A small image classifier, trained from scratch: activation gelu.
Rows from block 7 of a small image classifier, named by matrix and row number. Rows with one number belong to one neuron. Each number is 128 + 32 x the weight over its row's rms, rounded and kept within 0 to 255. All counts start at 0. Numbers have three digits each.
After each neuron's rows are labels from the 100 images, of 14976, where the neuron reaches its highest value: "strongest on" is what is common among them. Only what is clearly more common there than usual is listed. The data: histories of elementary cellular automata, time running down.
# fc1: MLP up (model.blocks.7.mlp.fc1.weight, 2048x512), inputs 171-227
# fc2: MLP down (model.blocks.7.mlp.fc2.weight, 512x2048, transposed), outputs 171-227

fc1.580:159191168142167155135096077113094104059132159133115140137086134163120092080131124136122109126091128130132103176132151075155094141129135151119087091118089139078094106118120
fc2.580:100124139092118117120152169116112172104152103200101135107119084168134130129146168105138074177110149119099131107095093089123048080146114167149106170110124065141105114138138
strongest on: 111 turns on; dense start

fc1.546:132093155111080085134112139122142081138165139070124130139153195115104125106131102092043160095105148150107133149129091069110110095026134120125185125118171135084149110095159
fc2.546:089173179083144126123091136146115145123153118123169119134106119089104140124146082112155110130152149081091127159140079135171151118119101057128157107055167154187136159130091
strongest on: 111 turns on; 110 turns on; 011 turns on; 101 turns on

fc1.184:145150146078102146142064156101131100129135146149144052110139159150160095117061137058101153126132125087109119133148125116151118186141094144159119144123117097088157046140139
fc2.184:082113114093214132101130156161137134087095064152096125159126041124156126137127133123134165090143110156201135151104127127159171154128118180143075106174109089135155073118195
strongest on: 110 turns on; 111 turns on

fc1.679:107166131092160139106131111155122119101155168162127113165169130142145115129120148129073105135103116115144133110157116133116108161079111158141103121123093173106117141133118
fc2.679:120173151112130093121120122117120140164091155126105121157134099164146134077147138115117059140148143142120188138116138163164061135109099130127141108118101172104137111127141
strongest on: 110 turns on; 011 turns on; large cells; dense start

fc1.451:119129132151106098172057163146140140166088094156146062068172138125145111090093127117172109165126049027064146055120145143116147099124126144072161142127117125143120142136115
fc2.451:144103072148130125141100163105166142123104127157165087133162109166126100136154155125119159135107082080136151101108213101140148094118131105124111147126125168107122148134162
strongest on: 000 turns on; 001 turns on; rule: rule 83

fc1.144:068077120093114150118044184096116150139131134122126153129068112168136094080129142159169121075074099099115180166103111134107171146161073121138140072125127209034067144158149
fc2.144:121140123069136129128118148115078115096162114117178073089086188110104083099091089072166142123135112109066136103114124095153161145135122081137059118112169139145161134097074
strongest on: large cells; 010 turns on

fc1.248:116155107122128103112109091159115129109119106132129103142173123140126150080157068149087114135133093162108121143086096122088107119121122165095093120145128120100146116120134
fc2.248:130159071135112149082113099129133142146117164129088181110136134169120146129135128210103062172111116124175125123166124174103035121116110168078071156101111164135151099130111
strongest on: dense start

fc1.567:120160139087129117096128077159096100063144149071135112104110096111134137120119135132067128102123121139127123127114135107127084104108071106146095107092095143099105074146104
fc2.567:070135159110125093105170072180111111097110130120149157140173166161117194132164109121120133106083109078147089114125161111181090136143150131075138108099111144140118120150133
strongest on: 111 turns on

fc1.221:113143049121149117091142172101147139116137159202094115043159144128145068164090124117087161099112137132089092063178099143109122124131138172122148141083185157073134144101121
fc2.221:119076165118096102170112111159110135098155184107157127089116114115091135127061055165135131135089085130137132157129101072095111188072159124148100065120097131107165151100155
strongest on: 110 turns on; 011 turns on; 111 turns on; 101 turns on

fc1.373:106135158120130132118105128127140165139127132113140134078179127134150137094136118116083101057086115070102081142062172104109132127153165082077141140125092192138087122122175
fc2.373:040126085127123118131106116169177173109068072160155101105140096120137117096161205144131154151133115143126118101106075118101154140156079148073098121155053133116080119132111
strongest on: 001 turns on; large cells; 000 turns on

fc1.759:109160141146151130104128123097093152133107169139107144059126144156159075129114130145176111129107113085120088086067101076104098114073123121165111139093135082131129080135120
fc2.759:136104101126100170131118117172112127117098152113082111100167114159198074094131216158092125106146183132154109145189137199117189115088141166118211116143129118127084100137110
strongest on: 011 turns on; 110 turns on; rule: rule 75

fc1.287:108099109074107125141118132109095097039060111115183033100096155174110072128142057128050176050161158125115123110115167114130097122140043138161082081191105094026096096100137
fc2.287:137146098154130157142128138091119086120141107044196098114095159168081171107135085136166097087168039116133133174022128084129143134143084188150085104148131111114191150108184
strongest on: rule: rule 0

fc1.310:158156164134147168117130120131135187091205143079142069146145127115133099072079135073109144111088138135120122118090139123141135152166134106145119094184143200101114082103107
fc2.310:146184164142165161120161148116146134092176128107136097112125080155195136095078153096119164116117144116116112097145146219103140204129124126151096120116177127146091127104163
strongest on: 101 turns on; 001 turns on; 110 turns on; 100 turns on

fc1.717:020088134084083163172046213090126169138117149123141129110105109174090081130112082165181098143040134084135153162076104135141172155107064078177133114122110179107115141145109
fc2.717:118137163113138119090141142122125146065105148110185078170123134140085104170057107138125065177140117104104124115140102106106116190086133043141159090079184138169154123144094
strongest on: 010 turns on

fc1.250:152178131094087116140124100133056151100176166127135138139139138136071082103121128095170179111131149136133059179147091025127088115099091136163077099124145124095153103152086
fc2.250:152142082098068093126171121118105149135143134105137110143096128054095143111100150112088122130156150136106103074118072136172087160110178163086117108138146120112030116106087
strongest on: 100 turns on; 001 turns on; rule: rule 146; rule: rule 18

fc1.530:147130112096159137130129116137089127116169178101133122092148146102127135106062149115122166146122053093084106092088111091103161111079092107150105084136138158127180153124152
fc2.530:181102157100087106119116130145145120083158159110201126097119174095153146130091087137087145116111122094136133134141127089069076153109141144136129145128198111153157205156139
strongest on: 000 turns on; rule: rule 123

fc1.376:117167050108133111154162078113044099076103179116061109089059142125112105151059124158116191103115116056095052099152094106095147067122129088196103118106146102085143108074083
fc2.376:161139064065118171123129078156090135110124146123062152136122138140137091149095119222079144127115153163075104159113134120137103122117113196163105145115083092068119088128051
strongest on: rule: rule 182

fc1.90:108066161042060215160120171104165144122100182090182131155140174155117061078152126072087165109155169159120159166091126110133193139108103109146152105150151111091133129092092
fc2.90:116159087166103144106098144129098121123123093102059110135126113196129113132075231101147102094140082102153077070155127145120096079125133184098144140162096142065129080124165
strongest on: rule: rule 104

fc1.595:069132033077147134100063155109164098151116122061165142108125124070143119147105073103147135139116113113120097169092073103102185169113092111168092105130158113109135142147115
fc2.595:098076144076122117122143165139091187090076148163105111164151149159135121151111138105142060193130175115113111082125105179125133170111135092134122141052152126164119098123121
strongest on: 011 turns on

fc1.73:029162086125112132104087116140184094152112132159122162130144142121185162147152079105101167123129076142114107145125086127151108168127139141166119077179138139128092079148085
fc2.73:131107148152128092148159184112127159145108094172129051133084106150126093121122105073198138139145156083048108095120143118158182195133139063143157149130160104146115133144129
strongest on: 110 turns on; 111 turns on; 010 turns on; 011 turns on

fc1.108:078148090143142140163126129132071185132099112118147049151132173120141105090056119120090108140111130151138087118139151142167139161095085129177169133147099112141115149112115
fc2.108:060126111148115124166162111102110150120098153135111121142127107134163115105117165164118108129144164151114111101197124181124135146157170133077081170089147174159067153099068
strongest on: 100 turns on; 111 turns on; 011 turns on

fc1.500:083164121118125169109108126116115113107133133198126117107174114155116093095138105061110098081132112087088103185114115088101134110106079142160125043148105107122143113085147
fc2.500:090111125108156130131141162075057146118128095027123150082120139152166185118113120089133096116133116139160160120090110153090124108126111220154135139120087130125117100117154
strongest on: sparse start

fc1.16:115127091110132095059079149152128096073133082145155107061147131104168159097068140122088112136160065104123121141150100125131147165116099140164158084172107129067160120110108
fc2.16:126134132081147107125174154084045146139165103056154148118098120135158236142119096103186124102158113150147137109086109131106099080103128168158127173128114125171156075091160
strongest on: sparse start

fc1.260:104132081132139144137136145093083176094147115077142113131071056105165092135113064135113116097134079073098108150135077094145087113131054114151103084149167116076184067148161
fc2.260:133088164102122119074105161129085105084109126080147122159156137140186178101115079128131087143116125104165154119187098152090128117133144176108165136120191186121109151116110
strongest on: rule: rule 179

fc1.238:156147145114056128152085112129063180122169150151111146096090125097068121092047132147180128116123155111118104124087074057111111114115133075140145121138095092113157062126150
fc2.238:121136146117128188149164088132155136156182118161069172127161093079141131081152141210101139161151110137126159167157147153093133116148146124158193089110111134148152103149163
strongest on: 001 turns on

fc1.418:064126118132144146125131134116094140085171133109139136109079149137116094103079090096121151145132091116089106112135043023113118094051141087109046122156154102121175125134076
fc2.418:156131091083168123163148151143113134130125133147167064124125186132115090136112112084101193119108134093053140110158131117167159124127109048126108119118177131092167178141086
strongest on: rule: rule 26

fc1.295:140119107098194100145084127140111098079131105102165128090139092113080159091133109122085185154100052101093155118096119111136135074118149074070127090145117166071115142094164
fc2.295:153142129131126106156093130137123160180114155124107160123161108119138145069092098155124146130088187184199116113091117154170155171147176146129149116134080140131144045120132
strongest on: rule: rule 119

fc1.430:139083089072149041136091125127103149045132127185140098089144185136114142170120117054114115131123116095125113060117143137103092087081091126079123145110108129122159114139162
fc2.430:186172165095173195131108172108074119113142141106169136124137200169077120169124145133175133151121166143148180132076108105108175137132055116148115142112181084226133142120098
strongest on: 100 turns on; 101 turns on

fc1.88:108093067125063175097163150147079130131167126122128092129114135145142105140141153142150098120118090148110130098131056121113114083076048131185138101121149136127141133125073
fc2.88:151100100085128112101153157110115151131162099120129169114127163108129134085102144172181124166136141156108139124080111122099202150123106162109131137141153148057039177104101
strongest on: rule: rule 67

fc1.441:145146128062111059142073086104116152148110096066131129139182164072073140067140041114124106082113165111118101147101125119137072116122149110143099106079152078068201107133087
fc2.441:166131083157101063134113103113125102123112076101111083163132161109154147128083135143151159107178120107127113098102106140139111180155166168132094166099139074131091160156155
strongest on: rule: rule 22

fc1.659:096141134152094153119133088137166141107167125131186112104131095140128130108113110097148077084083114156092074145089145075111167150128102113171206123123120100106096100105160
fc2.659:097127173125105110145144165000105128142171097082134154120124103142137144145134119102087082105136152160084134106076149143151096125096105126169121112148063133133106146130157
strongest on: rule: rule 131

fc1.371:113109131102032107130081120132102132126101070137134080133149104116091065160170113092183148092152126095143068147151142098136079142104107159182079123133149063055154081115103
fc2.371:114171099173110133128169105128165167099123134141129089158124133086129128166155166224147124106109110177184118146137142138133103154121086165138147104136134116087136099106215
strongest on: rule: rule 16

fc1.32:127138135097099149127061172083096158102112162110104135066126130115125099093090118110116077101104103051082120124125121112070106151112094109116141068132128108076105113113119
fc2.32:147143084161133139156140115057157104160147094111086140153151107121119107067108084130142164100065129113140143111133123142180110133151136130107134108175112183039136146096153
strongest on: 011 turns on; 111 turns on

fc1.762:064091211157109103102098171030110147116131100079134144103192083105087142123099110120170098124088111083137116121055157147141113131161123055099129098203124112115154134120146
fc2.762:135139128068137148116123106129161115139141082152157098143102119117097128146071153133069145136176108090121116076103140131136105132146119053116112114109124153184151126183102
strongest on: 001 turns on; 010 turns on; 011 turns on; large cells

fc1.515:145125077089139122130116227133083103116135126086138204085138113166110130107111120151140104103115149143140121140119102094061127128100090127125124045114151160135076153110164
fc2.515:129194120060176081134129111137160146159158096138157171198152157127127084111106124085128080157134152069090093128089159137151121119099098157102121160063109120164180088061100
strongest on: rule: rule 218

fc1.129:089086118110101087141033199103133118136090095108191167136133097115133110152081050111143140116101154106151061112079117129136118160125079125187084126195121100117110118186106
fc2.129:135072197141151151131169145147120165119144072157144131144144090090119112137101169141102178121103150111144129087102164140148143126181169090166150099116122150104125166122122
strongest on: 010 turns on; 001 turns on; 111 turns on; 110 turns on

fc1.749:136156058065117113127115130111102132083150092113175126121100138150084088071132070102143143007121159105149056136076151086133143106094088131123057117115081137025130093160103
fc2.749:171172124164111135115123135114119134148185090126111139145107113140140127151102157160108103079103094147122125083085154142138149125144139121094089121106094135138104127159078
strongest on: rule: rule 146

fc1.196:143153156126155122107135156089072103100136143104109164133177172135137153078092096142103182122110135135127128108146103051056141166067156145128125069127165183050132145061137
fc2.196:149122130065156135140132134117177174181129094188187129182123110118173126129109144089076173129136126095086165083137069116113142153157121153088068121111166062152172156116125
strongest on: rule: rule 122

fc1.261:075121118125189134059124192132126161106172121165154132080184123071123128118111119069106082107140098107104134136158101075071143162113129071128177062158163130147130164140139
fc2.261:107115125120139115116135081185082113122062136136155142040146188148145137146156154085079112104142133147111093124170173060181091091078133080082106160112116149110176098188100
strongest on: 101 turns on; large cells; 100 turns on; 011 turns on

fc1.341:154174142166145161175113100143126149076166137119126043187147075111122092124145135105173075151023125121153122158097108115161095167126127161118130132126126137095136078138107
fc2.341:078187101118145155123128194132130122120105135206151153100128110075205114158157113116086072206129089120091145149144132123082098123110100138139088131107202096133117118147131
strongest on: dense start; 011 turns on; 111 turns on; 110 turns on

fc1.307:133164175139093106165115147108081101113159208136088122162133154129199130110107123132143182153104096140138133113176039099167143135094148122143061103126136121134163036134111
fc2.307:137097217102084132134125136139051096104129174128107173108122115167079144120135108107142110068135074129165141156180069118082133114096131120150127122125134090139174150099211
strongest on: rule: rule 117

fc1.60:114097156076126109095117118189102141137143130151137132084165137087156122083091157110095122132160130140144104143147139134111126160139096137108145141170125113087079074104137
fc2.60:098140107219095129144197119131147155157124151102191100182161167157089146152191137122182117145130135172185090122119122139161136123141121183154103189161086149144149136088113
strongest on: dense start

fc1.110:143110164107113136137098120167128098159099102138123137147116134177147097101161117147132114102118119148041152120116152124127110117081035133112161111146074148126118121170172
fc2.110:153136078184102128123124177158099089142138179097130157120146202126128122144142126156123134140080173186148067123100127099106137137137162128114097100161170152158145103171110
strongest on: 100 turns on; 000 turns on

fc1.190:146143127086082124174097048196113139103201148150154062125130161144137087143121170117157145110105158117129128163126160122183132150085102151138078126147109114079177091189084
fc2.190:141133141198173136129108110121084138151119136111122122116156096145154088135133189112121114079124119104175146144123148117097198104118158136095148125147084141070144139125154
strongest on: rule: rule 41

fc1.767:098111105147146134096175129122125135104181050149134114099103123092123143121154127156145062096153113078093120151072107074090111087097104116153178082148132120140158147120157
fc2.767:117118109125155167187136147167152082149139126157090133174106103134170080189184070198136155173078102127104134168143085152151110135114086177112114120143117170146156160184129
strongest on: rule: rule 25

fc1.518:135051094095100147162085132101162143149109122130096111149121134161084066150157100182084173150129118132111169106112179143123068109119093117139147168099134139094172175098086
fc2.518:098175177166132139088134102151090087100141150134152144091121077136100130117084132126192132055135052153097076182096109120120140122120156125137107116145101109084133130148135
strongest on: large cells

fc1.169:057092055145144117143119146094144121103127108113101109134083134102140118152161103133137143133079078089124141091128073104091143068116111130071146063144186149083145126075135
fc2.169:137180053157115095129106104090169091206157154112072127108132147084119132119092154215063180107118132083116124113139125142115110073180152134146165097116128143123142101101163
strongest on: 011 turns on; 111 turns on

fc1.122:043172108139108201119057142118135189163183106132122180117173083157120112068120131128092093153149135159134112152129115130073085075074105129142124089125103140134097141140095
fc2.122:096162137132100130162132112061146173123112078122097158139144109179165124122123111140138026206080114097098120132113150161110048135117096157146119162079088163113096117110112
strongest on: 110 turns on; 011 turns on

fc1.223:098089156094144111082066112129104160136124068140163183065148099111084095094092126148112113086152115103141111157143148113081163087134125130118117093160121126142099134105160
fc2.223:124128122188141121143165062126093102141168129158161144121092115135144145134156169110101158116121089084155119167143112087125154073143165119102130117147180145145146104099165
strongest on: 010 turns on; 110 turns on; large cells

fc1.594:069172091094143194107127101156163117095111148116097117142121122122167107121143147115071151066101094119132111184150117133138106112119082177155158093110144120076098084166111
fc2.594:079094146103060112123222072183158119095124148127102120149182162099130206135153165081170121123140126079101132143162184106112134155102142151155233089147151163076122116135147
strongest on: 111 turns on; 100 turns on; 000 turns on; rule: rule 149

fc1.224:150094094062101125152107170129115090052120109118179141104141146165058083101112081143123137086147147114105128164088114098084168112096051163082125086164118122103144142062135
fc2.224:146126070119159136165087155184106119105092150125168124131096126165097096112092131199125167084165106158195099107111111189099163101166131144100106109186109126131141201139154
strongest on: 010 turns on; 000 turns on; rule: rule 37

fc1.636:080137150114078092112093157097113130153132057074206120147106125156079103086114056117179144108089128129145121145047123117141155146152118128130094123137107155125129078159111
fc2.636:140114123112151169156159197147137152122097090132215138109133128105114149077062104107124200095095083078130097144120106135066181122167114077146151139091192104102143186116133
strongest on: 001 turns on; large cells; 101 turns on

fc1.616:117096139079147141070086180115146188079082077087156147072114142119161116125174090153159112149152056094144179112120101107089105125103084118121148096164150107128121117167098
fc2.616:119163118174120131106103100082196084181144128127091170068162124106160107151182053179097090136157125127086109158141168101109118138154128109166155104121163134090154089128133
strongest on: 100 turns on; 001 turns on; 101 turns on

fc1.456:154117140050089127147042180104140173176157089160138168119174128081074100050110144119103107133130114152140144130134073158137121137136090103100127126200119061140074147138069
fc2.456:097130106114137132100136083084161142170130142095130154103085133103159133111156119042090132124185118118113113152151134069175108128145125065085093129136163159141159059134119
strongest on: 010 turns on; large cells; 110 turns on; 011 turns on

fc1.355:144140132082130107159119122124068131104120116147144075088168144105141146126102082094142177137086114114062124097103135038102140136062094117055142070160131108128136078103196
fc2.355:156158120111149134150172126117076148086160125120073113097093147168117201134159138115127144119129175172139189108118125103131133144108113201061122103127118172169149087087166
strongest on: 000 turns on; 100 turns on; rule: rule 17; rule: rule 49

fc1.183:103054155077039115124101134156128123135155115116153060112141157092139085103113138076109122070195117124110135199135165061158163138102083147135123105143143089051138139054162
fc2.183:130154097158116142168161122146095116153108127099127090069092115147113131164185176165172142076138147129111139132071088127118162062096122126156152126063094092136133055082151
strongest on: rule: rule 35

fc1.364:131143156128152075114143127146073133103157079173141151125125086148107137123126165123141111055077132086100097132180152101121103094096136133092156110117103179086109115139164
fc2.364:103161158106137142106111173117084118118151120143170107149141172160107101120104101000147064117130091114169064113154141094129142176087127155157124113088117119123147091086112
strongest on: 001 turns on; 011 turns on; 111 turns on; 110 turns on

fc1.239:135150134109078102175090091133048141129146114121168111128114126122122143062051090112144121056090148085158100186086109054148188143065132082150084091100112084082129084142133
fc2.239:159098147106092097101146108176099147109159161173095115115117140100151115134101143159124099126135135160094166082129186139121122156143134137120129134083118139083140133144116
strongest on: rule: rule 41

fc1.709:133204088106111136109126077153097101100139145092133088111125141125165068133121109131157140085113141117129064172174165099164115122077135173153085109123134116060128064188086
fc2.709:143178124199154126141112110079100187175177122127074111111140101122143131110106187123135092093109175115174159161110134129129165125157209139082114115119085122117138078125169
strongest on: rule: rule 225; rule: rule 41

fc1.235:103134078129117138065114157107104110091116061080136117118068125138112157122125108144137122045108074143149119161075102079092133052129092103159087105113137084098156154153163
fc2.235:094160143143091115143152174044168120137110107082099127084137140121151134165126097189131158126133139097078123084097161189113145118104125164213152139124082092083119126119136
strongest on: rule: rule 114

fc1.565:143125104132135165130083110146161138134131150101156171150061077083082101149149122154149108135085108085128137172140137124145108167119151096197099046128129171114093143173087
fc2.565:123161089135162130133112107153170124083173069145138122139098092095165118154063132126138070144122146102104107118098166095108088162095125144133139106141166161150108085135147
strongest on: 111 turns on; 000 turns on; 100 turns on

fc1.482:088126175063096119117079113117071103113148120128142118087131178159122119074095069087081119107201145115112136137130110102148112106115065136172030124165096081096109081112118
fc2.482:128196096128173120133134182106076138104145067050152146097136118176139186131115158106140125109167115134154105098082125186155099120116075230094072153135063086177117104108169
strongest on: rule: rule 0

fc1.304:135159080093064137176078104152130179108200128133111036141125168154107047094111155080102134145076163149113128172152060104163132107130087153145090139171135104129124094149066
fc2.304:107166113083093122111144140080168141143178127174134114111157097130111107078140085093104150109142119159114189144108126149168123116127146107072107100146176170094074111113108
strongest on: 010 turns on; 100 turns on

fc1.677:096139138122083152122159118116159130108103143095134141084091152174165080075130100070080098108057160153015167166137131107133144181123130133122168066093159136109087110052137
fc2.677:105062143151090118218105146114102142152139120142172150097138074124106117125153148069092129159162152106126117053149117196087142134171163164096137121130055141128115169099195
strongest on: 000 turns on; 001 turns on; large cells; rule: rule 131

fc1.607:063126162147118132101140123090033106138079108106090132121114140162131133151069120151168122162118100075073129102140090069112156122077132073099065109132101117082126137156084
fc2.607:119119138130127121154187169137106097133114088110089089199104103181150070106156128135136158119119116181141161103156119135133116142127102151166138052184106181126088134125123
strongest on: rule: rule 97; rule: rule 26